A small image VAE, trained from scratch.
Training: soap at rate 0.0028, batches of 256.
Rows from block 3 of the encoder of a small image VAE, named by matrix and row number. Rows with one number belong to one neuron. Each number is 200 + 30 x the weight over its row's rms, rounded and kept within 0 to 999. All counts start at 0.
After each neuron's rows are labels from the 100 images, of 14848, where the neuron reaches its highest value: "lies over" is the class under the peak. Only what is clearly more common there than usual is listed. The data: simulated stained blood smears. In brackets: how many of the 100.
# fc1: MLP up (encoder.blocks.3.mlp.fc1.weight, 256x128), inputs 0-42
# fc2: MLP down (encoder.blocks.3.mlp.fc2.weight, 128x256, transposed), outputs 0-42

fc1.161,206,177,181,186,195,194,235,233,271,210,206,217,166,199,254,220,220,160,204,223,183,225,236,213,270,206,181,187,217,245,229,200,139,211,183,142,162,189,186,277,221,251,219
fc2.161,140,182,173,160,160,172,221,249,160,233,199,177,184,192,182,209,209,148,193,207,240,199,196,236,190,207,166,171,212,213,212,201,213,153,187,186,146,172,266,234,190,219,115
lies over: large cell (38)

fc1.94,235,195,211,227,187,240,199,170,185,210,199,157,293,177,202,157,189,164,259,212,240,202,224,168,284,240,209,222,193,203,179,192,179,237,214,227,177,225,188,200,229,253,176
fc2.94,187,200,186,238,215,239,205,203,153,180,213,169,171,225,237,184,150,132,210,165,206,206,237,200,252,197,180,211,200,230,170,170,200,231,211,254,212,202,160,176,236,231,212
lies over: large cell (27)

fc1.141,182,211,159,197,152,205,196,214,198,196,221,212,183,179,185,224,201,184,134,225,132,206,243,178,231,181,217,169,191,248,177,202,191,196,235,232,218,201,207,160,148,219,201
fc2.141,166,208,213,253,188,191,218,206,221,188,142,190,197,233,204,172,170,194,239,208,240,213,219,276,172,208,224,235,235,191,244,166,214,234,160,217,142,195,197,172,247,229,205
lies over: large cell (37)

fc1.153,217,213,191,178,242,197,185,185,191,250,244,203,268,232,218,186,198,179,211,170,201,201,228,196,200,231,166,229,222,157,181,233,185,132,174,188,204,143,211,208,205,194,203
fc2.153,209,186,229,176,199,217,213,221,217,204,185,205,213,165,213,167,216,246,158,214,196,190,173,220,214,148,194,192,227,256,169,201,170,224,227,173,199,186,210,216,164,227,213
lies over: small cell (86)

fc1.74,165,157,228,156,156,239,238,219,99,245,206,219,229,216,201,178,188,197,198,174,181,196,206,205,260,192,226,186,220,200,179,225,242,199,178,180,185,176,205,167,168,226,170
fc2.74,151,195,209,242,212,159,228,184,189,217,263,198,176,228,199,188,225,207,252,153,222,218,166,222,157,213,206,206,204,206,207,192,217,129,207,232,183,163,137,172,220,163,186
lies over: large cell (30)

fc1.167,179,235,206,228,174,228,155,181,198,194,193,241,234,189,246,205,196,163,206,227,180,247,175,196,217,191,268,194,218,223,215,161,216,180,237,218,226,135,215,178,197,177,198
fc2.167,219,177,220,181,193,156,161,199,216,179,250,202,234,160,233,189,172,165,175,234,188,153,248,187,181,174,211,221,179,221,189,197,194,219,177,212,204,184,205,245,299,209,233
lies over: large cell (60)

fc1.28,162,189,239,175,174,140,270,162,189,222,166,183,214,152,201,259,199,223,260,163,172,198,224,227,186,207,229,198,171,201,236,195,169,231,181,206,259,204,188,229,180,233,194
fc2.28,160,161,210,201,204,166,225,197,240,235,213,164,225,216,185,210,166,152,216,239,213,201,181,242,202,200,208,200,214,198,181,228,227,194,206,180,245,188,187,160,207,203,251
lies over: small cell (62)

fc1.75,205,248,190,228,149,182,185,215,255,179,195,243,235,210,170,164,196,140,216,224,238,218,186,231,218,247,234,197,175,151,231,214,210,209,141,170,179,177,199,229,141,168,213
fc2.75,196,199,175,231,185,223,208,190,129,218,242,226,214,184,188,172,207,218,169,229,209,184,186,210,223,150,244,228,205,219,190,203,258,239,249,159,190,154,155,195,172,175,188
lies over: small cell (94)

fc1.113,197,156,213,177,253,205,222,212,172,183,210,187,194,176,194,173,204,169,193,215,145,186,202,218,213,218,210,210,246,219,221,213,177,212,189,195,257,148,258,175,277,169,226
fc2.113,225,173,203,184,199,245,205,196,133,237,218,219,226,172,241,295,151,163,218,197,251,228,189,190,209,205,215,244,209,206,207,193,239,216,225,194,203,148,228,120,194,179,137
lies over: small cell (54)

fc1.174,177,186,183,174,200,224,204,170,202,217,208,157,222,204,192,179,191,202,221,194,186,187,203,214,156,212,270,202,221,208,160,183,190,136,177,125,202,157,240,180,149,168,214
fc2.174,173,205,195,212,161,169,204,220,213,211,209,188,204,248,258,204,148,171,204,145,251,207,196,205,208,194,190,138,224,242,175,176,201,177,210,184,158,184,211,132,229,171,148
lies over: small cell (66)

fc1.206,194,251,200,181,195,205,174,206,146,241,209,234,148,261,204,219,223,240,239,233,228,215,203,181,191,256,172,146,239,202,208,173,193,267,217,210,194,156,170,183,176,196,184
fc2.206,183,250,225,210,182,146,193,240,237,204,138,231,216,174,182,222,231,164,174,168,261,179,204,182,157,191,217,148,187,220,191,205,250,218,195,178,167,226,217,215,214,262,213
lies over: small cell (67)

fc1.66,184,211,179,195,152,196,235,230,212,169,182,194,177,161,201,228,219,240,189,197,243,237,185,261,183,140,175,158,160,209,220,219,192,189,203,180,250,237,209,227,115,209,193
fc2.66,185,246,202,172,173,234,231,217,163,235,178,180,186,188,207,216,177,204,204,204,194,250,181,227,154,198,269,237,217,222,189,173,150,258,222,206,211,148,179,192,144,245,157
lies over: large cell (79)

fc1.46,248,227,188,165,201,181,235,188,215,213,180,206,178,233,221,237,244,253,242,221,194,279,191,256,198,207,180,194,251,229,254,204,178,174,237,214,197,221,166,153,189,226,199
fc2.46,208,223,245,251,200,274,244,186,223,243,196,173,223,207,177,196,196,171,175,189,165,130,170,193,185,200,282,194,215,147,219,214,211,193,196,174,213,298,171,181,185,201,213
lies over: large cell (49)

fc1.124,218,200,183,204,174,235,176,237,174,190,215,178,182,253,187,258,221,197,234,206,228,190,182,196,221,223,200,228,179,160,202,217,195,221,243,186,209,156,172,180,190,251,180
fc2.124,219,240,185,246,143,211,229,226,215,157,216,251,159,200,231,232,187,213,258,148,187,184,207,207,191,202,110,220,192,216,218,186,244,137,183,202,202,202,205,196,245,209,168
lies over: large cell (43)

fc1.197,170,199,238,182,205,278,165,158,168,181,224,264,250,206,211,220,130,158,158,198,211,157,208,190,185,162,223,204,109,195,238,170,207,215,219,181,188,145,204,186,177,183,230
fc2.197,203,193,188,199,187,199,160,176,225,179,111,170,224,222,174,176,173,212,185,202,178,143,211,194,229,144,194,232,147,236,245,171,208,243,202,175,260,184,206,226,196,231,186
lies over: large cell (27)

fc1.111,205,200,160,230,210,230,195,177,151,148,242,194,155,219,200,198,167,166,211,200,205,235,176,229,235,134,189,205,214,171,187,170,211,161,230,192,186,181,157,254,154,225,226
fc2.111,182,198,240,221,162,128,241,230,209,267,210,221,248,195,171,188,210,191,172,198,201,200,150,218,192,226,222,196,202,143,240,217,242,180,254,198,275,181,181,205,231,267,234
lies over: large cell (59)

fc1.183,172,206,181,177,193,186,182,260,168,214,127,199,202,141,214,175,268,212,255,201,182,215,213,168,239,210,172,184,211,185,164,178,205,210,153,260,191,172,213,179,226,154,191
fc2.183,193,180,247,226,193,223,221,149,215,249,190,220,191,203,218,177,220,249,199,249,169,248,170,187,161,217,206,232,185,199,168,254,156,211,172,196,229,150,210,163,251,186,212
lies over: large cell (56)

fc1.41,166,204,190,157,172,205,168,156,209,165,268,229,278,176,220,192,216,192,173,173,192,205,194,213,215,163,202,217,185,145,171,239,208,215,232,177,202,208,226,197,218,251,233
fc2.41,205,222,172,208,219,146,188,190,235,239,215,222,202,127,212,280,232,166,130,176,195,175,179,170,207,215,165,249,178,153,223,188,207,202,212,158,204,224,163,197,208,189,222
lies over: large cell (86)

fc1.180,237,176,240,213,231,211,190,200,220,179,216,185,222,189,178,221,182,209,203,180,203,209,186,161,168,251,217,230,169,182,223,178,206,224,230,234,189,226,217,230,198,158,155
fc2.180,215,183,212,212,196,137,219,205,222,174,172,253,173,225,163,191,176,181,186,114,211,219,189,123,149,235,175,182,201,167,240,202,190,184,189,220,170,211,256,182,243,256,148
lies over: small cell (100)

fc1.91,173,168,236,162,217,250,204,142,198,210,238,202,171,127,233,236,162,154,247,211,183,256,223,248,277,183,216,189,209,237,219,213,196,240,158,246,200,198,152,197,239,187,163
fc2.91,160,238,169,242,157,205,202,143,210,220,195,165,248,203,197,140,146,179,142,222,234,212,204,225,180,237,226,148,235,220,160,181,227,248,175,217,186,172,163,213,232,202,213
lies over: large cell (28)

fc1.220,227,181,205,200,223,194,216,173,183,215,159,217,194,175,167,205,185,173,181,229,233,230,222,219,219,221,172,187,179,174,168,231,236,230,183,187,239,186,186,174,265,183,261
fc2.220,213,142,210,241,205,188,221,267,188,221,197,188,202,201,241,223,191,162,187,234,155,213,235,220,197,183,206,161,225,172,174,176,160,185,238,158,188,245,165,209,253,189,218
lies over: small cell (72)

fc1.224,192,216,224,224,189,135,223,199,254,200,173,157,177,167,258,234,160,275,215,202,186,212,144,208,216,207,220,200,194,196,163,245,212,277,177,213,183,239,225,223,174,207,177
fc2.224,224,186,186,164,197,261,168,192,218,187,202,233,216,211,179,189,193,154,193,203,220,175,193,177,235,139,239,172,205,215,260,221,176,154,176,281,223,165,184,222,210,196,182
lies over: large cell (34)

fc1.77,202,189,218,205,229,161,207,213,241,142,192,185,183,176,219,190,140,217,208,176,232,230,164,175,175,150,191,192,221,214,216,202,253,168,225,187,239,215,239,253,163,137,213
fc2.77,172,199,234,219,218,190,165,199,235,212,249,115,187,179,168,137,197,219,174,207,189,200,170,176,181,179,136,201,229,213,188,248,184,227,218,163,188,188,192,261,215,183,229
lies over: large cell (87)

fc1.188,220,218,219,189,205,206,217,227,231,166,200,157,183,186,184,193,206,147,230,218,110,167,214,192,269,180,202,182,185,175,174,207,239,220,206,206,149,182,232,178,136,218,160
fc2.188,173,212,187,249,177,197,238,192,201,232,210,129,172,231,180,168,203,249,183,197,230,213,180,172,163,245,181,188,229,232,191,239,194,231,202,187,200,180,163,229,300,210,197
lies over: small cell (70)

fc1.203,188,191,183,186,241,181,261,247,270,205,189,203,154,145,264,138,182,250,238,187,199,253,177,146,180,203,209,208,229,181,134,235,194,162,206,199,190,228,199,189,238,172,235
fc2.203,161,176,201,250,196,203,223,196,212,235,229,205,239,231,188,169,153,191,222,210,221,184,170,247,206,172,206,250,208,228,202,203,205,164,172,192,197,201,249,167,210,198,168
lies over: small cell (81)

fc1.202,268,203,233,203,179,211,229,190,159,131,216,201,134,163,204,197,123,221,190,193,202,237,234,193,138,166,178,196,220,202,154,213,198,191,184,181,193,168,209,180,215,238,205
fc2.202,170,239,255,186,171,197,253,154,177,175,162,200,163,168,264,210,172,243,201,184,111,196,187,195,244,229,189,151,215,196,245,222,217,199,193,202,182,214,228,171,198,196,174
lies over: small cell (62)

fc1.216,198,257,175,228,229,177,156,147,239,171,172,205,209,121,216,227,190,206,192,194,205,177,134,184,193,191,210,182,240,205,179,171,208,202,180,147,150,181,150,190,128,211,204
fc2.216,186,160,229,159,159,214,248,215,162,234,197,217,227,189,164,194,217,158,197,224,196,198,193,205,228,150,228,171,182,179,243,223,178,193,170,227,217,210,218,243,230,192,179
lies over: large cell (73)

fc1.19,172,236,225,215,201,224,218,219,202,194,169,179,214,205,186,198,177,201,168,272,293,237,190,229,168,167,184,180,227,252,195,219,198,163,254,250,233,230,176,214,190,185,163
fc2.19,184,203,208,157,180,229,223,152,183,217,165,220,228,156,236,171,197,180,219,246,189,257,222,245,164,211,211,222,195,196,232,190,184,197,175,196,224,206,217,224,140,216,165
lies over: small cell (51)

fc1.169,196,152,208,213,204,216,245,181,218,194,235,160,209,184,220,138,210,220,167,190,205,200,216,177,169,244,156,143,132,247,210,233,166,215,235,191,180,217,274,235,201,194,218
fc2.169,238,243,222,176,211,214,224,208,250,172,194,193,209,182,189,194,219,189,217,202,227,156,200,173,147,242,97,195,168,226,229,189,119,167,219,213,233,181,286,170,186,184,230
lies over: large cell (89)

fc1.98,224,144,181,186,196,150,218,196,219,209,253,227,215,204,168,233,205,227,186,153,107,215,180,204,216,224,216,218,130,175,216,220,184,162,207,195,195,146,205,160,216,193,247
fc2.98,215,226,210,188,144,218,199,243,181,209,217,226,202,199,190,238,161,230,230,233,207,231,201,211,246,212,181,144,260,201,165,203,197,183,215,221,152,188,165,225,187,268,166
lies over: large cell (60)